python train.py --encoder_arch="mobilenet_v1" --model="audio captioner" --dataset="notes from a synthesiser with random patches" --train_examples=78125 --n_mels=64 --hop_length=160 --input="log_mel" --spec_augment=false --win_length=512 --tokenizer="word" --vocab_size=43 --encoder_norm="groupnorm" --encoder_activation="mish" --encoder_weight_standardization=false --encoder_depths=[3, 4, 6, 3] --encoder_kernel_size=3 --encoder_stem="single" --encoder_widths=[64, 96, 144, 208] --fusion="cross_attention" --label_smoothing=0.05 --decoder_width=256 --decoder_layers=6 --decoder_norm="rmsnorm" --decoder_norm_position="pre" --decoder_activation="squared_relu" --decoder_mlp_ratio=6 --decoder_head_dim=32 --decoder_fused_qkv=false --decoder_bias="all" --decoder_qk_norm=true --decoder_parallel_block=false --decoder_inner_norm=false --decoder_drop_path=0.1 --decoder_kv_group_size=2 --decoder_positions="learned" --decoder_cross_attention_every=1 --decoder_tie_embeddings=true --init="xavier_uniform" --residual_init="zero_last" --optimizer="soap" --beta2=0.99 --learning_rate=0.0018 --beta1=0.95 --shampoo_beta=0.99 --eps=1e-08 --precondition_frequency=10 --max_precond_dim=1024 --one_sided=true --adamw_lr_other_params=0.0016 --max_steps=7600 --batch_size=256 --epochs=24.9 --lr_schedule="wsd_sqrt" --decay_fraction=0.4 --final_lr_fraction=0.05 --warmup_steps=220 --weight_decay=0.1 --adamw_weight_decay_other_params=0.01
Rows from block 10 of the audio encoder, named by matrix and row number. Each number is 128 + 24 x the weight over its row's rms, rounded and kept within 0 to 255. All counts start at 0. Numbers have three digits each. After the name is the row's rms in percent of the matrix's.
# conv: pointwise conv (encoder.blocks.10.conv.weight, 144x144x1x1), inputs 0-143
conv.4 088:115078120127146119108153089125085136117120131104136119136151169132120163104117116101133096099114124099142097172124104121136125117140132116120076137103158152121136150118104123108128121174091135166130142108104177152184180078095140078101112136155134154133118105148094081121151122172124106110161107131099156103112149142119149177175137136147157124119130121132160121120109134137128115105130132155105115107123102112149097107174184116130140
conv.5 098:130158124103144167132087128143149151194135112157087079144113115106127157125116154135130110133123119086117138139156092120146090111107097131127099083129144133118107148138135124154078175091146132114089136097159074145141128086150114111131091168139144110135113125169136152106101122115088104107123119158112156144140154135163157130066119148121183118119113104118126152125142118138146110134141087140133102141153104106141152167115168138149113
conv.6 115:158138097080071135111113149127127140126131131152157130109114147125121121100129136093131081164097194087152126146134125133153157085126120108065113161106143130136128132133139139123116161082162129129126138147135129091138105146117150124131154109135130148130119076111143178123075148120125135095133140132114131103113135107140079128133179141166140141134110126091130089156145148145110111174130124129126176063120142165124120166086119134128145
conv.7 095:101181171094163126137143125085174106157131142119136127125172110154097126160140108131167111114120133110160138156113109139115154162105149113144150095159147107120100129118135162145130127153135148106129129206169121126143102161166110137123109173109145154143163128141128095099118127129148126160129080131084147116120109123140103142114132136114136096123111145198094108108174163151145135120138126134136120093134145169154124103181135135151128
conv.8 098:111105149133162141076099125103119157108137095113112103134144127124109160119081147149127162087140112127150095109152116130129126099165108217083111176134148130082125153107118121161129116110139123121110101139128114139164146102132070144124151096136141121127168107103155098142147126141112165142126152113161144130129141097125146116134127138096127168126171132148120146171099118112189134135118139100111099079123110139100087129146120111148150
conv.9 099:133132105099148126112169163156124104145119153121122102114099123146153125153134119130154105115105131127159148156146178108110116176159134095141121128122115154115161092123112128145125169119156118145154170083121175105093174106125129166122085143133135145123117115117130161141108178145120144123131096095160094099136099133116123103143126146179137164131137153116132129076116121121134103073079158102123160129106129096158185119161135142164133
conv.10 119:128099140140156105110147096139130132122126132138159163136113093140139118097139122131167134169167112091166160119142150132120126120169100116140142152173121112130134097102137124151135064152094139109119151129122150107100142146150148144109116141160163104177165143137129092182168123143127129131124165105195098117143115105074166156104129117156102113139132171146159136127137106118121155162154092137178142115145145129124106139154081109116120
conv.11 098:118146081134133083136136083113117147137174193143088147113129158130147100109121083135105135140119173132130105140120127135113148110113111094116129136118091125098153139104119115112112128107155131126102119110129124131117144168142087082126146118139154122142181121164123153124148173133191139159104140085150132172141113116116082094126147116134095127131170091151139084124157160117120141124076143168129126111113153143117119123112106182100138
conv.12 094:098149088095132121105174121105130147177109118134131118129164120147158146132121116083111110094129095177126123107144088120115122103099118129156122113109152098084170117113130130112123167135169124115086090136108138108100129110142123131094127100143098163101128155174110135131146142158133148150109098141131113112118134106173107112097137120087139140103172106137171100109100110130103102100110154122136155131152116178088081101098158141091147
conv.13 103:095112126177140094176151151094133123131116142101102091104119114163150136153100106156150145161122114126123114114144130161089129091114100133130154168151137142128141108105155094124135200156170071129122138126133156121164133165135131114134125123129141134110135167112103115145156090171149126124147112111086124122119128098079146121131125128093108178104132137159126142158102086107116174115140133091086144127166091125129132113134152140168150
conv.14 090:123153149105164086139171135134102134132123130128132126104145103126090108140153121140129190128174119110094117182114200175096151098139151113137173107113131154145117191147118137084136092109144129140128143141124096096154108103135138154121121139123113095123122138114098132120096125108151174093182147126140117126135112122094080094146132119122097115122111101143138126109115126122101117130165148163139128116125105132124157127127066083147105
conv.15 090:141166129145136107115122106126103136141143083142118099160160083191130120120125125107154121140099137130114132155113143161131134134161130122113208169130123105123094119093105134152095146155148090155134125110156152108131147148128136136126072139143147122130084139119093164119147144158130126150123127117163148151121127085103140120143157111132163099131135128087159166130181116191093152098152149109111149162120126128113113127165129076104121
conv.16 106:125138120067120120139143089167152113151160105099136118153099108159120183120140110136167083131099150175110141174159142144127135116139136113126127151142124103114155082114159114103102140108129120093126124131090116172117155118118135124096140173157126109132105144113154085116095127117098111128144140148098140148122155153099140106060141138102144134140142161160109110118151124189147139159099077126127140101145139107143168116168135139128111
conv.17 106:104149122121102167115123154110136095108100169099111147169173118104092095130124125177134146118116100136129144114070155111134145085139102138133079113124153133120163105127131110187112110182121133130109110195119129140142110153116136161178099131116123149123143142157108092123118143157153145103114091106136102111138097125114127146140127118114119097118108120130121122077151132095100140156144116114143145110127121164109126085115123167126197
conv.18 095:151143139103148116167062174163152135165137126172142162123120145101101170109176130096120122136168143103152153129119161136102142079108136150093130130093141142127087144144164161134136100130125148119129148116096136128125124124156090100105139110111108135093171097141170139121135173110127147137140161160121149082099073141108118158127103112161090105108125111146165137159104159140112141113136091117134104146100142138136111106130146109107121
conv.19 095:087126100115131090119160126132121121158148137113182074110107148121142131112123136148122129180150130118134083126115115132124136109104141138111127111085103099111124122136136107111140130157133121133165102178133121163137125170183110078093131178136102133138066104126110116111173124113125152110119119106130101147136185153128113103119178118107167114129090151182134129121134194121114141182123119127137152106151150098119122129116107123131110
conv.20 109:139111154142131110154166133121111156136093139146123141126157105161113126116116085153131168107113121147124142187104134092096172118146103134150162111164125118149158136131151099105136195141099123140092120099105105092112099126176135103104082115114117142146149117124133094125164087117163128126152091130108106138119115118162169119121149151127102074145135137117108121108180137132076093135138137129138116168089157115141123095159108125096110
conv.21 094:104083131138136153093153105085141141135120136143139101118109118139153165150113158121143124115115131102122141165122111115139138102159154134148140106093109157129113123195152174138101143139116114153106131046118134171122148119154125106132110154123108130132129087176108153129109166122075081102116139166135128198128167130156138146097130199123169145132143149124122111143133154151109115112146093153140123146140150118140130153101111125133127
conv.22 111:168140124123103116139154102086127096122147154101125099107177112126120095133127112136122130100109087169127110136104102147132119123109140128116136110138091105107147112113118112122157121105151135163129133191145139130181119151153125086097092078098129101119078088115133176097143125099131121094165130124079113134162118183124133108141114083136161145126127137112127122109156128139130116131177144141098128121082119112145173079131148103091114
conv.23 104:156115130106142139159133115102138058166137076127111116140112142126201122112135124120107116108144124197125097113150135139132126106103181110158099132115129108138143149098126150098130112121174124119118148137111130159132121093136161142116152149148122086114152128107083144130146084103092114102130147094132101114159149160126149129150133089073151147158117147143154123067127109126137132144127161128134154114130133138111121144157190114147099
conv.24 075:113101128108144156130102104132125122156105122149163106085113125122083155145087119120136083158126092194115133145148107132129131071082114125076109113115148098084158137112160131143138105154149132150102141167153101159104112138153111136073111151144134116128119124068143138136105175111144134151138173112136080129150141178136110124084147128128133101141129156131137095115128131179121155135116127118120124120114126122140101114132115138066127
conv.25 110:116162148115143132115124127112111158107118118125109101133094144115112096143117091151130121159131162126133144128113184138141097157118112064117147170097135157135097117134123129139151142096105172138121106123116112108116085153136103104102125149145112116122151123094085127121130114087141187139122127170108099085135125116107154132155176127128141106130154154165144108134128166119105065157142185146080125167145142112092101114145120086127156
conv.26 096:094156135104139163110104161109141142098131110122121097135119123141123162157154142116094169110102125139137133109074171114090082127120129096149124118110150128124180078144124125102157152120117144105130123133101099118119139102170100136116165113124100160094122120129166137161092086084142132105139116118136110137134118129179109137132136107092140121139150115130149099181118136155114112111136134118142118077102108145105206118113151148140187
conv.27 109:095141160170129105152105122129141101107123155135137134102125124161093122149121127132165167139117116130090142151085142125121132122155103135105160139141146159156087106134165085146151162121148100133122163081146143126120084106117078148139113146141095152138134121127071148082121149139157144113146146148138120142142135133124148151130143121118096171114123123114157144142193092131132134197146136131126101133179123077117174121135125074150124
conv.28 093:154163137111102129103174129097143135189119101080121117115114151153111103116167120114130102135068158157140136145121153113105137122136140170112115135106154078130086128087117136135127124158129096132148111127161115132161125106152133165160105129152136139178101134108177144091134117131139118133106054105108109148152133109163098136103118160120129159113108122151155120134120118157127147139101112100164149115123111145163113132127137077172091
conv.29 089:076127111124159147083161127138117147148129111084127148117100134116162139118173136165170145121114180138145096122121093110120125128133105110142126176124116153139102104129141127163156171114161086149142084142179160088136087162126097110119117163137120124096123136137145158100162156102133128057113146140080133140114139133116135139118167152110142147138135143133136173169118120095138137131128131098144139109106156156115073124149159123138127
conv.30 091:130133123109112101118144121123152111149172150106109094080155128140104161140112133102131160123091141150167163158119149114101112150140121140176080098123148133121154111132138128151139135156141162128091173132159123155108089092084123138133131170119114138106110136183136169122130161100166118139122148133167130143174153110094184149130115094134101126127184129134120152136148101170078178120127126158137137134114126087122150125118144125108116
conv.31 083:126132131078145106113200131098131100126156134094135136178135134186112159152140082120166124107122118082088088153104126133155141116144129121128129100127114135119139150125107102100123099124121119108140144145105134125107123124132110162131105111130107132152122143175131120130114187164123100127133115119110169124106125116147141115144147174168142111125138100161112124129088147106121095125136184145126145083180117173134141128097113171186144
conv.32 110:104092099120175143123159109114139134181111126121125116141150118136175094154117078145114144091111106122134154117134134172094119123081123141131161110111112169121146075138145137086144147129162132110135108106115142132107098160105106169104105116135136129107109156136123105112175186157123142112138133179132072172127150115130144101115106139138156168114173099145109097115123098100115140087135162109107162112142158150132113140127145109116149
conv.33 091:156161134140140144165145125144122123101156164093169080096107099150117150108167086182127164146105139112146132156176144158081123106104192148099110126140106152110137134119076134124136134123127140136108089142110120104144121128147112144127125119113131130155133162124157131127130112139167103130136112110123114132176150096181109116132119151149127139128188149147099108174135133138082137125120154128136111178161141103139089127123103103088111
conv.34 100:148184089123144155140144106108154128146140127158183150121112100189124177147130121123097099106128117127105191140163085142162150114161140173115116072104128126115151148113149119130139132119118140099146125117130131146098148161128115160136107158153132154139107125141124167130124127113167149086120132149135129124121166108162096123128149122143114143106145147133130151084091165143163079132135070122110129105163133138151115094130104097165113
conv.35 092:175140144114142148119139142160153104133116130118129117135053125101116113137099117097125127133136112126141165148142099110112118100193126141103070185126106136140145097152096140135130200175138090118136136088133191172143122129108100124157098092127098121105089161148119113088139118154149097143120102130132110106150098127140172136149136123101145143122149141114117120135130134126135099124125119104109133094139160083120093107144102142127108
conv.36 091:146161171110110156114084141128125106116136105135118092149136143157165128131088109106118127159113091141115170115119141137109115127145128084152120149166150102137150122124125078123093102101181144112155119134138088126190166145114139104104092105143136115121110148104120163154130132108110183088158144100113135148121185113135152141183119149141134126128136104145160089150134102117133170111150143103144093132116111126151131145129153123067103
conv.37 099:107176126093138149110124162091150114128129109127131153151127124175146138153119174123177099135146131087128126115121140165141120134167128136094124149142097064112119094084162116157116191146149088128112137156143061132113082138100133126127138130148124153074104129153133125124149163115141186093126135140148124151091123084136134128134140161148155164111097139123130151125110144096120107146122073131115126109099131113130124169138118116126133
conv.38 109:155086121118122092096177133111148134114116102106120113132099085120149088145175142093130137080089160108131149152103178120145102131144138132120146142099113144092131126125097118165100142127150135145104107123139109096104097144139152132102115095121153112130131180147095143114160116122106136156119098090180167115160127116147130137167125131107109113132150095087101118136145100115141110102147158159124136144176117150155156181142120144176151
conv.39 094:145132132157155093125146110127144153130092162132112122140132140144151148151121152120103120138179101149084140128096150137134098156097123156133123102119130107115107123160131123108133103079158103160132125144130095158078104082134148154106161176147112133106065170110159139151121106128134152150137122166119097125096119127097174144160118093160128161096121106126155135082129116146126113128119104160101118113119111182116125130084145065115136
conv.40 087:103141126106098134107114136124084096103143142110123099095139130118116114105131152097119134125098164155136152101119134112137115168126102135132116161128169175135167136166116114156153109088162085117125120087109087130146183078095141102082152165133132124124153178130124172154125121112131117144089098107121082156131151153115114151154138133127124107163133127102099154153111119093146121133107185119142156112095130164141104133170154117116149
conv.41 101:101129117146149139129127103143153105126146128145146074138124107116161170137149113127131089143141169106120099141127129082149149149115125150128143136080101124103127156153103111159111101140157170153132093136153140134107146132087092108202128133134135138171159149099110127097150133134101164134085106134147124132143127135113113124112163184198149121126134135175145104133070137150127139094108133137134130128117142105149090149136135183154154
conv.42 095:183175098101102099124110139165127109144149160112126172151128130124129146113134160112155129116130119086137132112077143091096154147122161148111081176137171125126083175129107135124122147141124139103095129151126096155126093094140141178124121147098163150119176135124182126118106166113145171128147145140113135125120109160106119129123149147178097115142110101118129140164147116069117110123110158128148145117102125138134126093088117113127144
conv.43 086:112125118127153128117075152142166101119133125127150109155107155109085121153109136102120124158113118153175104113124125132132102149146135121109102144152187123159074128145149151138125079126096104109128130115167098141154144122123159126172136162134145131108052144108149126148111092125133078104128141130077144152109116099106126122103135161151142105132146158128158126159105105094147120139124119125115122096126080151184164107161159112153103
conv.44 109:093133162124119125147120147120124142080131141139116121101129147129106128118101196114127129195137165106129184108104141112141123094113102122137155083116116135108107132134116127148142122164133130136116107133128116141154108125135120103146137175148128097136119197100103132145127093130133105163083180128187139150159113151110132094118139128160147121129096137113183146139166146098090137118101158106108148125163159116100087125126086143143096